config.yaml
train_examples: 39062
n_mels: 64
win_length: 512
mlp_ratio: 2
parallel_block: false
subsampling: 2
Rows from block 4 of a small multi-label audio tagger, named by matrix and row number. Rows with one number belong to one neuron. Each number is 500 + 40 x the weight over its row's rms, rounded and kept within 0 to 999. All counts start at 0. Numbers have three digits each. After the name is the row's rms in percent of the matrix's.
After each neuron's rows are labels from the 100 clips, of 14976, where the neuron reaches its largest size: "strongest on" is what is common among them. Only what is clearly more common there than usual is listed. The data: songs of 200 made-up bird species, synthesised, often over outdoor noise.
# gate: MLP gate (model.blocks.4.mlp.gate.weight, 320x160), inputs 0-159
# fc1: MLP up (model.blocks.4.mlp.fc1.weight, 320x160), inputs 0-159
# fc2: MLP down (model.blocks.4.mlp.fc2.weight, 160x320, transposed), outputs 0-159

gate.318 107:502546498502449513453570554489500567463481431432575524437465417432543527496445450516523464489543490505513471504478449503451514514483519485490456582526544517559499498524491479537543575490525556585550452494426524474519397477458483495529495483533482469567528518522536518554499491545598527496499515499508542494527485534561483548511539488484498493580528532497532545531526466418516458491492538557462500485500483470556483481509515494471437531601554542480496540464544486489455620551461522
fc1.318 116:513463503445504501524475507515545529467541474501492522456517439552512539459521576565495503513491436495467574459599493447517433464519449449496551454477477458473525512513455536495504453452463482505478511503556466452537553541509563564529469464467450442493533451456445524473519474539458457384513472468514534550571542460481477427537455449536521569401512489473464496525477479526491554531451572511543520537480620458503513515460526538443503453539510543436486522498495528502463450464470519
fc2.318 105:500392476585516553547520432511512578468481468469511489436509517522480566525533483512505488487523453502448480446529571510512572501537469517444535472519543505501496532501430472562488455485434500464474460509515420520463516489531483467465528458462439556533494502478437490489499496453544465432476535499506509537484464529494461432518554469521564479536492441454469547456496445508514557501491532552595468521567525497467446491453434501564519394502551516516515374509485541526473545489542542
strongest on: pitch: middle

gate.169 098:489627507502476473559499498502546486434463513444497480540460529491531532540508495490481520530534485500493519504492535468479529547527440376442543561535518507505499517479452537460505553564587536489572407570520560537500481476548526422463498487487519521479445517490479525556435441464526484520546461537547478556444528510482485519493506485561531504486613453557502469552528435462495494424512560485473509477546493495477430483473493509548544491474463445480464551487535514565524485509406504
fc1.169 099:500518589497526473516565459404469492550462450539511552465511567507440510487451475522522488457474520509522470469512550446530465542544450496501410482471524517516500469476411470485460456510472462470529516451537486488418516511439483525488483447528487553574496486481490569390502462518423514473453465579438507446585416517478544498516505484535437426435493474503485514446457485541453511587456511464439495472509493492472531523568468486497573466520499497480507497479561457467490464441495472
fc2.169 112:482511545485475518476516454481514534420436488456530570478453532583610498494506481552473532529523516450570583521513506541535514475510444526500513513457520448495509563421506475507504458551510456503525496524519481511486531554606455501474519462457473490501466500509458413475548544504488546523585501484430518453515567537480439513539422488442538600516544539502539481520523527516475524539448496430583517491503537491445489476477478607464536477527536469446512506553527478529511494507543572
strongest on: harsh note; wind; pink noise

gate.162 087:499460558513517512501417554503465527469452489490499531534426539458527571506431507547533450497547447516451519528511542487510471504483502417447565500477447437388499504528492542535469438443474466440497487453510502531496563552526466556464468529541493487448514453451462565467518466444491471509493495548470482455427463515436519441517534479376526545454486498424444482556555474579504509547489501478517514519538528512471513494556461482460494522529592450484522528538546466492505535551486554
fc1.162 098:456450572486499499526607513569494484459471398553564490540575475533527480514444557504481528488443542517508468546560551552519458457493497492427501481545510552486530485441462478501477528506538496546414519480547542489489516487496547464509466487520481463462450475465468470514508472549531516438423562477436556576506511547586521433460525506536545514446541487500543550516466493532478551484383497513426500489453539443518450539554516548466526507491529471476495482480467479492514433458538540
fc2.162 082:487479526422435519487470489486474518522499532534512461450551523540493441480503438495498530447447500498521461465501538458506525466522446527481567529515473568484547539450462595462481567496528418552467481436458492483456514510421482477582513540533546474575501572561533583456490459512519487531531520524530510506533559432469495458458508484460510506550558487477504491564549582558502521442524480564521526476462486477523541525503442428472531470538460496462472433537424502537432453444455448
strongest on: text has "over"; stream; upsweep; first syllable: upsweep

gate.285 102:539458513505468471494497545479520486541447485475427500409462430470516577572528532535525550498500510435441484516484460498549539509429538538544467528510539461490534497523454601499474584512497464500495479447473556484456480421459498504448529576508423500579453540468506431481539521528472558524548560531541536407499454492497568454465488486532534542564502471492412499557462503516549496508523494518548476465554442520520470415549468468511467551488519474501515498561477465479450535497476459
fc1.285 106:495470479481455472470434531485580488566430491424500516587448549417437530542545554461505449510551532456512523522506526455544603523564454473499469519500544444531535520465499528588494558499454455498485480493496457518520425507544539481523444504458571518454511488527510428534572506493494428580514570566576501495511558464484450489535489425502464549461512507545559513476535457508596466473528508468551509475530480530508500548487530518550492533501485486493514495481525531538518489440448481
fc2.285 107:530502469532506506510511512510424432430481480521457457496488534470477475516542619473517489421563538491486441523457503474544450448561521536449530548542507439535444553491461493514457474499464521532513521432554484416508525520520505420513617563455472439457518470510449475506535502509508463504524500551525416498476533524480514483528462517458516494503489533463467476514506511509574477412490537583469509502491580521555540444537495500509498530499470519441563549419488509559490486529520607
strongest on: pitch: middle; first syllable: warble

gate.111 096:488500563473491542526503467542475516516494554446542467550453534533480477464514510480470556466498506542509499606531530542516536432477484489528564495412559442444494434438505503542537461528523432399535471473504523433530552519518528514518531450563515489503443471461490548491488509401455462445557497499528488523517555396497417513501469540548554497508499469529497467498492590534523465388513463495491532482465485468461495570481447517551496456488550508480552522509560541508460465455508447
fc1.111 096:494522520434461428560526483422446451483434542474472501487523470500564503448501507521439548510565607474535497539549510517486497506538459452523491527561485517543461488502461523478479459460437484530452463509468400476518551432513491494448525411603466495499481514525603531449506475517419452476539479504459514441447565484420445542588506499504515456464596503489506578465523549514448499509473516503484512488497483468473490469524551471542442508459505490519500563504525519510512456537493519
fc2.111 091:494447506483517515450448491476482432426501548482459520499504445467427487474461436489450439548474464490470474499558512522482550475498494461582542491545561504475544456559507352550541506525507508420503486567522486451490555516556447536438483511481495482499509532437553494487567506508448503427510495528448416510535514497500485474538521509473456492589476539513464482558559433540528433479519493519493560381549494518609482467488512513537525493505519473505464503467539491509508477527549503
strongest on: pitch: middle; dip; white noise; first syllable: dip

gate.3 103:497518533418483461465465462462558529544555428501509479499480543493558546495550472513506490445560440465475439530445545553520513441461538547505489542560433537472499546461463509484462494425413493526478471528557386541479466520537470508460543387567436583480488533431544494590526505515457504479524482562513528480493510501533471483558515524511514488523576577492517485514496438497421424474528473466483499474504561523493453474501527501532549535505536467540533483524569511505525526501493535
fc1.3 114:491441490550485470484467542500491473515449526592454536553517442511554479508490443489457482447484561539567473566463490466512490452472490440448437411485506527465471573461477526568502588505496507482530539510543527513500535505515572543492460535508476464525544559485563492511498512507540486506533537523470544439519450554606515513446519504483531466554488514565557524461523555546509442498456545503563520448423520448526454524531528546469458505567517471496481519552518561412561522534446450
fc2.3 104:532421466548532497559495513506526549522534469477516504497450560508458480452507565534551506563481544472507484512493447500516455543530532520547456531485497567492545499527523550548552506520535441502532433533468486529570513488562546549540532417473467465490530491462452453478492478530520498527509511467605565537457499474491510609593540515543481539467530502414488417546535483556553492415511541441460464470466479499436544488486494487454500425484553479466458515489493473550517478610490518
strongest on: quiet level; warble; buzz; first syllable: buzz

gate.198 103:492494530473511512524472468526546495483505521543497499488408542474514491449462540508506440481534504482489579555441536488526355532447454506462517546515562531442504519520542505523568508513455468533498505469506443532559507498510456508516497512551500509570439469470485469464472454522550495503438511448448534547536441414533428390471437489506485487498445514485494526491418485484516561524506528466514497474429504501585457478459468547443489562523555532467508501536519414469454578482442456
fc1.198 105:574495494577474560494480460531478383497481489506517536529521491535479502562500499518485468509551494500486490538553368522480480555454498526490511530447503517486487482548456519492492452530488348582507471500440396497506510498508429460543504479579551463441530515531546497444566516497508498534467517456472471527509446429496525491523538564508484521500462478544429431493515501508485560505480487490504381526528468468586481484569530535522433502464517499484456541512507491496521478494457501
fc2.198 100:462410456488483502501487512497520492466450491495525417490491522513492534494486492436466574465484505520443580591512470459490455529538581484459555578461494476524534525483474456486531464524542467479589527498467447501529515484561484440576489482424560494527554479474475478496498505516497511567508513505495551546494529496428453487536502578493453443479489505477533530457494579500470521487570505508516468586496391505537500513522528447552457495500499567498567461582540541489605517488556448
strongest on: quiet level; pitch: middle; rain; upsweep

gate.267 089:415487480490457516484457495557470542497486491525508487514492532461516470502517480494458614509490455517517567516530492505472526485499574548473461443477425499518499483477451562511539505469483584468477441428579451523479504516582506450458500503550502546444434521464509496514460481592381505514482436478514585516456488497415434459498527479539565486551485507538514487464464439478494489474505506511455523550493512504608458486542483498464557546523427588518479496450479510513541554549482501
fc1.267 087:451509523523467523456481503517467583482451545543470555510538511530574431483512476524498508478557498504507507534545453451534494490474538425434464513470506494550484564506530524380497525484499545516440473529502502492514499523534497520483448451524546467525457484499481391438442499568491486522455555454509524560493473534448483491485496527457420466511537476558499564445469509453418490474539552594521556441549477432570552526503555446507488526491548516476528527474496515530492454478394437
fc2.267 080:596491532482491510472450537479497539445457499515449527459569492458513578536501497477551518540495502572519531533521511549493461451503548541430433492522456484537466512572534516509503480566550540494501561455495470480439456489472475565464539523482488504547571496551450506540523531503515488584560497495464495467460480563468475571499466475547543492510501525582484504455490537463470479551639500454450502527482538482436450522463446479556505455545491464592529473518584465498499570492552517
strongest on: thin (high-pass); white noise; pink noise

gate.0 112:423453448513507476465490534538535443492512478472526494573509487498524496458455526530545492437663442554438471555410472515520479539451456473451435484515581472435510529551486434588518497499482525523535508482466490507566483514510538510506545493513494488520482533505503511467440524439545552489535522459590544555485475518495508510458518502445559454526488517456503516496485513452545537512456500545548535503459544543538485483558493549469544485551484460440454540523471555405532543544507441
fc1.0 109:582447499524537534427460526427503483547460549531507451498539570529579515493484520456526474448502525484496437433562562519541502553502521500476487487491356504558536522504490500470502507503500532437417515567535472522483469473531425478460468455476543499536549487505563536437501503502468540470409475456520548458534510520479577499625561496470516512453452523580488526481478475487535439501518444493514439499532521494532446453475514534465501561528510513547470461522515508492450470448523485
fc2.0 103:522471499507525476511438468500488505481546475465497472543492525498572495469568522555513588582521499547572499458468512542527565574459443419502437471500513517470494444529491482513462461517484526481489435465462510497501515556563516497460386469456467450524541491390493537504512512535527536540504522448463433506468519494554454567518559456490444557567504521417517527553529501536472476536573464527523539409541471492492503510436534522506479474486519463509440495509621441522501484483521489
strongest on: harsh note; pitch: middle; first syllable: dip

gate.34 100:420469551502462494523499505500525498464526475453413507526558545465434460476530474478616512424535524527464531468440504524536446435550507453499526481540501426469469480479550452498510517494510450560479495519569497455529543522546525492491519488509536518485589505460571517451471530432485508477399482502570622579536449510488409548496452553439510518518488490550479574520468531524523485542428476496458511541467501484510499508479491528454575571494505516493502470474529457479468502553502529
fc1.34 093:469484519521448570470538562474489551465427467458483476467457496544509506501475586496415538512579475514546445497484459552519468516463571515580499528510531459525466469471560416555500529492546556521502465549475482532554563489569504478546480508558512523579456521558572505543453528524507529486434517450499535476462419536519455544493496528494577570496438498559485513510529536502552478470541521475446463515517531445445514569535498546467489502544490441473478533437478553472557540508559534
fc2.34 092:491516478492529457532511489538495549449493490457464442465556467441443572433472448445492496454451574465498506514461443483446489518500492491474520431500426505537509466477527483495470501568519507517572434482487549438524521423413507474459452469514471476439479532498524551431548535453489548511551478408462493496410515512518562446500467532458509545554582448541510456471490505526463481484507456517533497492526504539462485517385477450469497515488513467397483404501497493517493495441443474
strongest on: harsh note; rain; first syllable: harsh note

gate.302 102:447440480414451502458511584470463477551554513516572522466539458483576492503437542518515515547427552538443485568494555484507489465507519468546456428477499451498516490589475518547529509552546444522494548435458474554499492539502466528504537599451543493496541487490459515511526515553527491461546550526523450543548582503502545486484447515648497502496470529455538532512472517467472505476483550536519534570497416477502574508593504497520538498508521462497461492475481487495511516461529474
fc1.302 108:443511508507499525443525498456495432578401474558521540427442502470455401510550552479492481499522450462522487461507525550536515474519445539533490460517508477552492485495500506533488468450481395504528462417480452525468488485552465515545516384478526399493523451519465500490525476531536499470505534577514476529540480435494514510488434485472504530523536443466448486536491489435482536506506495472466582501446527519585473465567481498484533469531600459432523471532433459488494429493503488
fc2.302 108:562489477494496451485512481549504538569537559497363521558536568501484512504500542484520480462542555443504478488445457510543571423505537573576529497500541553514462498536541504513482522478470613450542507548528498489488468426466506427494458504504485518446490479532506463494493522479472500496471426552476547478542446545513536471476447514527442473499497508472413501454470498430530480535513571504462452486491529521568460455477435476511529502377466451508536509532539453521522530470560457
strongest on: thin (high-pass); pitch: middle

gate.141 105:423507485533517445547479551460485424457468460489432524533460486516574543535482526556555572573512447434488479431503464482458461498532502521480467515479515530460474459527512554523447520464532457471568526444510445468430547510552511419487490447468558490501457507433460576517526503507498484479517469470432512451515481446502504513492544513561535506434453480513515493521550522545468463538457543525498521500587473572532366465558497442532508498460524477390493475495489500515480467522511536
fc1.141 110:530572535504539566513494444518569543459531456481511590412474549524449556499523519486565502447491543506468549514545532472601468530474496435473470473478432476507498517459553554543522518457507542520476444542498446508529483566445457479523502483459460483560586502512478447526518455549438509479500590524542538471481522486508485500481492447539509500514543541510507538499471420458494586467500522440482534453551521492484556562489611494594495519506456460517507485516595529481477501524492491
fc2.141 110:499483472526494581486508467524488518530461458471502417510483487485479498535473540518464546470490494522493543489437507486486531552512430492492590495475522462511512476498448505493531464501461490494570466498488479538470539531477538469529625488553482412490528459474505494509468537533513510534521475484535454575537555600465519424543403449542544509509516504566552557522477444528471516490513449516537599525534510495545526422515508523537528529530529497551583465518515407529602548514407512
strongest on: pitch: middle; wind; pink noise

gate.171 090:473470491502534411439485492461554454467555473496510394521449454455522454523511531505470454492527504439437504469478572518534525548454494491575493482462502530518509511552466494547481467432486491531529513438556557508466533530543523524544565505551490513562484543503464443443522430530526541521515472443525506485544580504517448520468517466507454486528529477437593503469519585525517483546529497469511432531541495491527481512486568414594494469541504407491594528483442494484492493464523561
fc1.171 088:473500435602505499444397525527503548508532505541462517486478483492485457537545470512409474450518532616526524532526461520529476514533491421474489524486498515540556472600390524435528458480534477546490515516535469458503467532504468457528473527491536533549511471499493460433447505472523495511520564571533490487462519497587551495572473441499503533499519475519461546497504522477529526437529580482472488499539518444601491500490463526578586483475458465527546513549509489485547552450524511
fc2.171 093:524495519402473527547513498543466497503417448471498478434440491444572470523455500570505463565495569495490430509495503481466427491584437476510492533531491455470545463537612496461490484474523498541527429519449507461553464430537454513511460502613444517444475440495518502490549460510498492554448520562464499496459537481502579469488551509502488553483546464514547502566491524520467522432460510486487494390433483480511477557506477464465499466462491446529554499449515459484502471541515498
strongest on: text has "over"; thin (high-pass); wind; stream

gate.33 120:402440472485463491491500495509492453530527455487565518477526520470534441430438469460463532553457523539495505539472542520525458496585523504496422471513487488481567421468470470463499498490505512452485512470491493523553517444454477487561452466481533536506493490476515464435496498565534511628525429540475473542495495497528481440533439423488478518541495527522521507525475498539487524514443586492424529614547485484480511479565531401475475496540511489475522449553422447474472541442484566
fc1.33 127:474529569505411511395445487557441546496503488467483543511469464460579477433439552512466488454540524497432523521482554473451458488524482476520453537458465530469469450478490564527509503473488511498489500491486475516458529484487424466596445486521534512452480499506513488447499506486438482492530484503486503568523548454478489494491486525502519517577493454496544483539515517482507532498498588544441585466482543461609520458525602506475432546546611469430519489481471482480560578514482485
fc2.33 141:497583467477578457482459499484487603540514530492458541498488538515501440542485491526585474467556532466585474436476421436550494548477508524524482471479463502570409473581540534513457535454577540501476520526500531503547503447469442480492526531512561534519515486513550509507504462449539482527456447506486504451529448532470473458544478491553438509475440522518466595513465496454544487522568501505520425519512425517494496437444505511452484466491510504525528488479584509553456504586558472
strongest on: thin (high-pass); wind

gate.134 100:480542472487472527549546523481560578449549501553596466547416606439507466491526505479557497539478550427447487493530505456497531542552576512510516539486472545492595478480483528489562489491508477465469520478469501482448463485466395489482472439448525466590515509463465545450563511512446519488501504484502543441541440498466533562480527536404462538454469544487482489512469547458466502501439519520567529522522452524548440495543561505575488518526477524467481443540522453504508529496512504
fc1.134 097:448474476444515584514505517538486504503554553437472491391412484507483547510493492559433446504523476530509550530517494539566476490522478563485497514497449472518498464507470521508489475403506471510434489458467550486507517476490511564540553492494478525531538508512516501451520487479472466509485518449513507525467535489500447341493477500537546559576541475503537496498521511556465533494506571527499485522468597446501560489545415429482513505557566538481473503510493529427483449483602429
fc2.134 091:473422471498485459546560547472494450450510525529526455480498544486490530544514424459508431571538507468544513481444473506455574461523506492515497521580471522431519509487483529533542449447469474479589531479531513430511520534462589435466494457477535504510509542479536552489565518459516503497400505467487505454453509524510527544437569500500565510553598435455497477511488523450544475551471541522449521450511481572453452535513424488559415489499458530485525545496568473537511493458549478
strongest on: text has "over"; low song; wind

gate.113 100:564500491484476494523482490455537516510568545455496511465492524457500454602495502523425480595442511423497455526505484457525547539497550436497540508425528487575548408449447543468543563507513530488491522469486509448520473536542467488449475541426473554566463450509501526474518497526503475540518497552475486464505478455483511471548530507495452541408468547540476524535474542521591503540483550530457478582434484482458486552517544433521505511472574419562479430482500490502470509474429505
fc1.113 109:527440403431517525528539469459505489575576555477394496527521471481406507485489519520497487491537510475514528518492492524527535422515487448540590503433478495436514492567495535481500516491476468443459406502466436505529563469473465564502461485474485539471450486548488467471500422459493525568499514454499423546466517488560469533480527565510426467485635524435503536444443522479496472491507500477505526501482534517503469464479478499497517448449512554501478527491493509582508521513420460
fc2.113 104:469500526537540495541494482448543539467441524504546516486461450494508557448436514483541509423520542460509501476435477504460563563498527520493475497509554505517477499532471498497501521458481450475508517474521585473480477433551528558523526466465501499502482474429495454521508533436439520612476627486497511542459437583484511545510456536449542444562580436461508600507487500543463474493494477457502472551502444497422479467529446500487483547446486525565557564442434540524527504460509493
strongest on: text has "over"; low song; quiet level; wind

gate.311 096:600522471461483478430451538442449495404540506608472522440448496478467459465477430549518524469514531425443500499514469554477478536492555507480516451397481508506549531486538517397493572435502504486470506561448476471508493504432542505543502510496400537475503503552477472501529486471490558540466496505503545482520471495507444490536473485529511518569477453590513533445459453429469480471434537484422511510542564514519446462501484515510491482560484510501520466514463486534553467548518544
fc1.311 103:465407409525491493454475501504505420450544479542514482449470443527515496568443559479532500446522470434473489524584422505515462525501534557497503435500472558501497500465401500523511510545488501436449542519542458560460500496439517435523510472495502526437502511490478441403490518492502518552560462557503493478535551508483503567525442439476473485455452416481514513485497496544524508475484511509483509522526509560506483477535446587486467539474537548532497499428409543584497530418504488
fc2.311 099:591506495501575465549441477431464540428509459498496473503501535540453442554473476499542532475535470441434469460490524585468525537465485470554527527485545516510536505490443507527592565456516506511482531554486478531464533480517492516472563477487556517525484471497508531528426484530530492459429476476502467522491473576494515441516548471558513543523466417446456533498491495529567498511466425506555454498422448460447493448513463532515508416432490567518544496467439527540442454451515585
strongest on: harsh note; thin (high-pass)

gate.202 096:457450477536436557521475422469468574493485497481485477529459490484454518525572463470479486482484538463584475534490500537493519496505539532587462470426508443562539441413510487512534556511546500548479516548485452482476456536470509428469509582479441556475501502523509416518514599563495512515543510518483509493407519594470442433508528474499474450490556462543548491509492453494438503447482497556515478501540568471479449478440453464527505533475514461522548458555513435448519555511505461
fc1.202 089:495458499514515482576531461485485446468472500515438453502518484509485485496481521488498486496402461565545555534530494424429489511486444562542495557471437527423508455476455531589484489479461486498450535525456532468453579517502555522439562454537424483454521549463476444456424499531570501502365484483439467447526441506509502480474528555489481545517454564449520478509552518496439512543551505532546528427463463450492521485487468456496479451546513484535505540479548549507552489496497552
fc2.202 083:532538562456540459564605463460476479490510511470542548489481485525431432505506502504447409490529474527473508474461464441561549464498449440592504486506459510493500477464543499612513403590554478473454512490517498489467493552514485518597509525503550496472517467495511461472519452579507448512544497431466476518436508542511474506512456438489560500497482529465478481538558475482439487475427493531470502504523447531504450519395561547492492524501505518510495433553485471565510495445551517
strongest on: thin (high-pass); first syllable: harsh note; white noise

gate.229 090:567521462552520501532523584496502516560476547453493555486467496533495474464518411537476531432510536527514456514484513506516573582486522466566454477483531518488534512464552580481553557422539488538455472523479545491463536452498433603529491509465552459471530496472451513506452520515464550507509502512537505483509518477485455506431468486491528476493423515569558474496500497481463520559479525562536463596487503560513416554500621515473472462472510515512492460432543437483528417552480518
fc1.229 091:463489447525450519507486446491571491476509561514498498534500520424492516459492495524536434530523556473468505545514561493478436548483417440567582460590413490429544426491533547461510478502506538486484495514476502492476475487486488516466482478427506489463510486486458539497425450476453486452575477516470548536486490546546479498548485602352472500554434529501528471580502537516481520480493429537484527487459462472491464512483561496480540398513500481492467543505473522515515541545466455
fc2.229 093:540585410528470488521464487512508495487495475503521520537572449542486459549497474414487562504433550502538504503477495477498475486471525475493463544524511521525587445486514556469490498506535443502462577534533432523535514489484542527485543496523439540580453520495453482510527516480517483493481521503520493469540504534428589445508500451498520425504507465525513536529533397487527484483493544432593496486502415544387495385425554487503493466479490472590499538486493519494431536488554505
strongest on: harsh note; thin (high-pass); first syllable: harsh note

gate.37 088:460459433554451538460524541538522577526599541538471468491558533461516522571533501512453485487467462520447574459442489518513517476492555469518505465470455488503457463579515484537520502517406493503537547497542474529449542458455493560478485505530501469475468507513491547442510488547510516470506529569512491476468457535555539461585510479529536465495495527474471526455516567625498506494537483520457458491517461534466428418433471550500486518486531468539528633563484507575552478503504517
fc1.37 087:542447500396439499448517495543504489501482516509528478569526549503507503578522480475454468518503516539558495583502485520521605505511525517491504493506434495459457531484480519500433500496454519467460554527545450452524488472539472509484579493580492431525480523572486489463527465582567402522473532491431491506459500507465533482425506501443446539560413480474427543503537482524492504458582511511434412531557533468488530517472470466504537466531538511479520537540459542489495483556430439
fc2.37 085:436551450511544550411459557507577500495538472445562500493417486449532513511425476484537469485571533514456458486523384515475502453506452477523547594483499454530540456487504458501478475472475474447497448535504503474479502570543514537550506557477568544502482488451501530512520470505456445434487535532414537564570468536490448468525547547481485456510460534501432475514514472533480513517483525494566465563540500571474506500454446472539440558567535544516552447497506495543520512487502560
strongest on: quiet level; arch; stream; first syllable: arch

gate.28 095:502500519421534509434594528493494528510528480442503473474522527532496564436472489485508482467459441485524501524464490524449558490476519445495508474480522586526534494452469530466503490560520507545463528537463496486531494511449464546431479552513481471496542453505558508555464409490508563566535600441426491521490506481520536511524510560514494608568480487517510492436467493514457549495448537553529548442536470471509485481478492524483596455493530447509489581538564499620469465475498573
fc1.28 091:521501483561478569473507509493509500551507518557512544536474431558481455547514479486488507553575497443418503520512478525467499484505492453495498547512515470509389454528529494503519496484485471490530583557427564476505484473456479529443520402473583455548436462425564510582460499500472533461521497525502528535468474477502549511446445521460536512481438453475510502478510577507535584533592457453422462452495472485524482437539428551521485536518479505430464465476482544555450463512511480
fc2.28 092:412428492490520485424514486536496490494463460579470562481446514450469480484498469456483553498543470526511513464559528600514573546516451495483502447486400480537484540530486525486424464497442554567530484464526463444511512429422483407494536458508486439555480519527520499463509484467445442564462543518480453468470526528500516475448471543537520500519543508525479534439470452565511527503510485541441487558458444468481546495512467513522469534479407566566474483469528464560462473541446518
strongest on: quiet level

gate.293 109:542497475443502532514518546501486504522494450511488559471516511422494517548463635606488524497468512431466504454488502472546576487524529468463523527523631457450468420528453540435464547449429494473508460449496519479500482532481491551515486529585482515512439563458547467539533468534516503513590559500519458512493504497499429553494506452520576483528494501455504514447452484446503484565477506508537503439524502508539447542476497462542504537504471501543429506513478433516442521508429467
fc1.293 111:523450480540493544501489515425457466581456451545475497524504490538487615534521533541494454516494490526492481513479402468550540529547499492496483506456534469506511462553453516558463501517460452546522534484541495463469524521488561471473522507544484519475540548506521470490502504613499400501554530513567453408517530427485482507524548509472509415435566476470514486443457486468494530458489515520445523407511439496527489587478503495565548539446500424600494490535512459470449521478515496
fc2.293 114:494506415562518504513538448481510471534489528530508489465525548516462484467532579471445572461503550498546496503437524522448499460498516538456465524544539439502535495407512490573441493474512556516513513511524558430551449493437508441498508550406477488469445545480428422480501526399460417556485537530542508496438505487426487491493506585416529503461589477478534451519528515442543481516535466489428496539469536541517527507587488496479479528426476519535538506492464506525528494483496486
strongest on: pitch: middle; buzz; first syllable: buzz

gate.47 107:520543487522490560540488537516461558445517481521606597457534488439473503517512483514560436458514463508418486513524518480531501525485468509520457527513488530536550504490432459507548543515506486456470560487509544550517557516485484491495544497481501420441503503527477521443565447464480597527527520472522576467502546451441442474476487426515479519467517541505524513463515418498526446507537431474548571541524487440450430514535513489592421595496555561512490503523573454497489533486515523
fc1.47 113:497490493482513482490483453484520493538556524405529473513412473460481523494514523570502516458598493482525480456521460530545474519538470424497527492496573482517543478461472486430519483526528483555467510554464438517484502578515530426421442519493503487512469480589510489501559482491535486545385471532523592493448522499430516491467490527504442560416546549505514539534477474579472495540547415477483539485447452493567425514530504505499516511470534500477564523474515484401495448493451478
fc2.47 118:534502487454484521427458543431453549438439544521481541460541502483493461594464573450481524493519557530552522500469462506549491511559525508494456509499511410472517498498522473526533568506452519504493561510556497449541429544536513488478502474454418525471537493553527466555431489501487467442354471523532510519421467488484520494442483416477586502504465446450472443483521521461492549452520483490459447557503498535509545466483502545534497529515439432500490486420459516526546525472515472
strongest on: pitch: middle; buzz; fast repeats; first syllable: buzz

gate.57 089:444525590401521538476484441492550545446518445466495543471445469474475520496505411483538449530433512475492531561575535570485507487506518523503525521556550478549502440473552534468458455448491513511524477467558488484545520498542524468457538500534474530496509508423475525484452528450437417555506540585514484567517417496524546501553469461547525485541541459479474605493456536536512509614547588462517509460483480485509532525501485462444505519535505519529469530446487464501472499505500558
fc1.57 096:504420483501487495521501442452481491452449495519547492496469527478459503477466499451526595519480504560483520545535419434426451482548470451484438445548506532552517493501523560516453538477537569532497483576474460476466495543513514524559458467531477459492454505519537551502483566553498597458482454521526470533509440407572480469518508497539559507455520490412532533534508477482511490433583561489470445420462529427483472536467512504551502553485492495412553478576532474517529516489516490
fc2.57 093:475528454516503430492527505515510561414530440512468534439548536488481498524514551486524508496557487445496493515508495520566433528561465515485586503531465582497532483444514453512533492524460543507551512423534498472467532482517506501507465567416532518495542452527460477437508495435534491449528485489506521513450580532518559461420510458531556529519511544524553508508586461463467504473549493488492452579500556491502528527499604578449512492488566388543444430455482522515548523516471476
strongest on: quiet level; high song; first syllable: steady whistle

gate.203 102:521513552528473520469496459513486487541484514523492555443513493502563480522492507540504510497556517478492472491511531498535448493498498497478570481571504475563387395483486454530517472502503486471504520474537470465456568516535511432461523462549518412462500457500486488429596476481469551442527526528593562522470460536512479432504481513530507462506516495469551573505450561481505614491466558425498477421534463514496506482534554516424464574466473538569520569521587441515486487514468481
fc1.203 099:503529505479432551516458497529518453505465467523426511478493575477457577514502546497478484491520525479556530498453491515572466547550515477577475451430540457520513501549477445513484538515565484414488458580516435549495503463514521578540482490477480468415431517505413535498493429492579459536457481528615479493436484460504480555440481469499483492494522529460561523491529494536499510472541438513465492568479533554512535514511505504495558520487530470449504510580515445589589514510544516
fc2.203 104:548519403514499536398447539447492465456479482472478449460437453425579519525438503453530488473528509484504473496499449482464463525479482517575525482508478427473454522571513411509568540459474561472580507503485490555511540488516474489450565538464413501537564464519507491519456521553483501434490538519511507504479477501478616561464543444526562487513453481466460443544533533537564481484491543475540459447495506505430434539483522482470473545501527434484509500432536534534480512504486520
strongest on: text has "over"; low song; upsweep; rain

gate.279 095:522486561537501506554450491521473490517503478439440436490527484538506490497512455481577507430504494511562436567494484545514497377509518517470531498548516534478470539495452526513448534495489454557429543452538434509461507535494528550478502493453465484515498520467593561484451503542442549498484557520478459479488502458492551534420532470508521437572556503476554423470478556435588493523459524476426479487496457548436416523464590534479532453490492406495495463487533507522492504538496472
fc1.279 093:445475536515537498475492513474473548464405459511515535495491431486475449539502506474433474427523607497500540591513467478508467504518533456529470491486489474580518500499479467413533573472438522515530513542552460566523453561487542478471551553441501536562538496560530473531542495489469478481487588517560561495489467501578500490538464464573472478497509478420547505548461558569499602552508438501483622529490477524529483518542457507484480482488471536536510504500491456469510519455477517
fc2.279 112:534506399472589501556437470541516521585494501465553475479399497516503533492547482528515502555420543509530532525415452540488492552457523543495527506530501473488470469500476536507539466481522449500535478527525472511519452602519580523532460474610581509467527531525484414494535533555496470540504497501428537579492471518422521502522506549524484464534539513442459524540527482475469507452501483512550521486453517474470507466492532486462530533515536450515486396432520514487580543464508560
strongest on: pitch: middle; clipping; text has "clipped"; white noise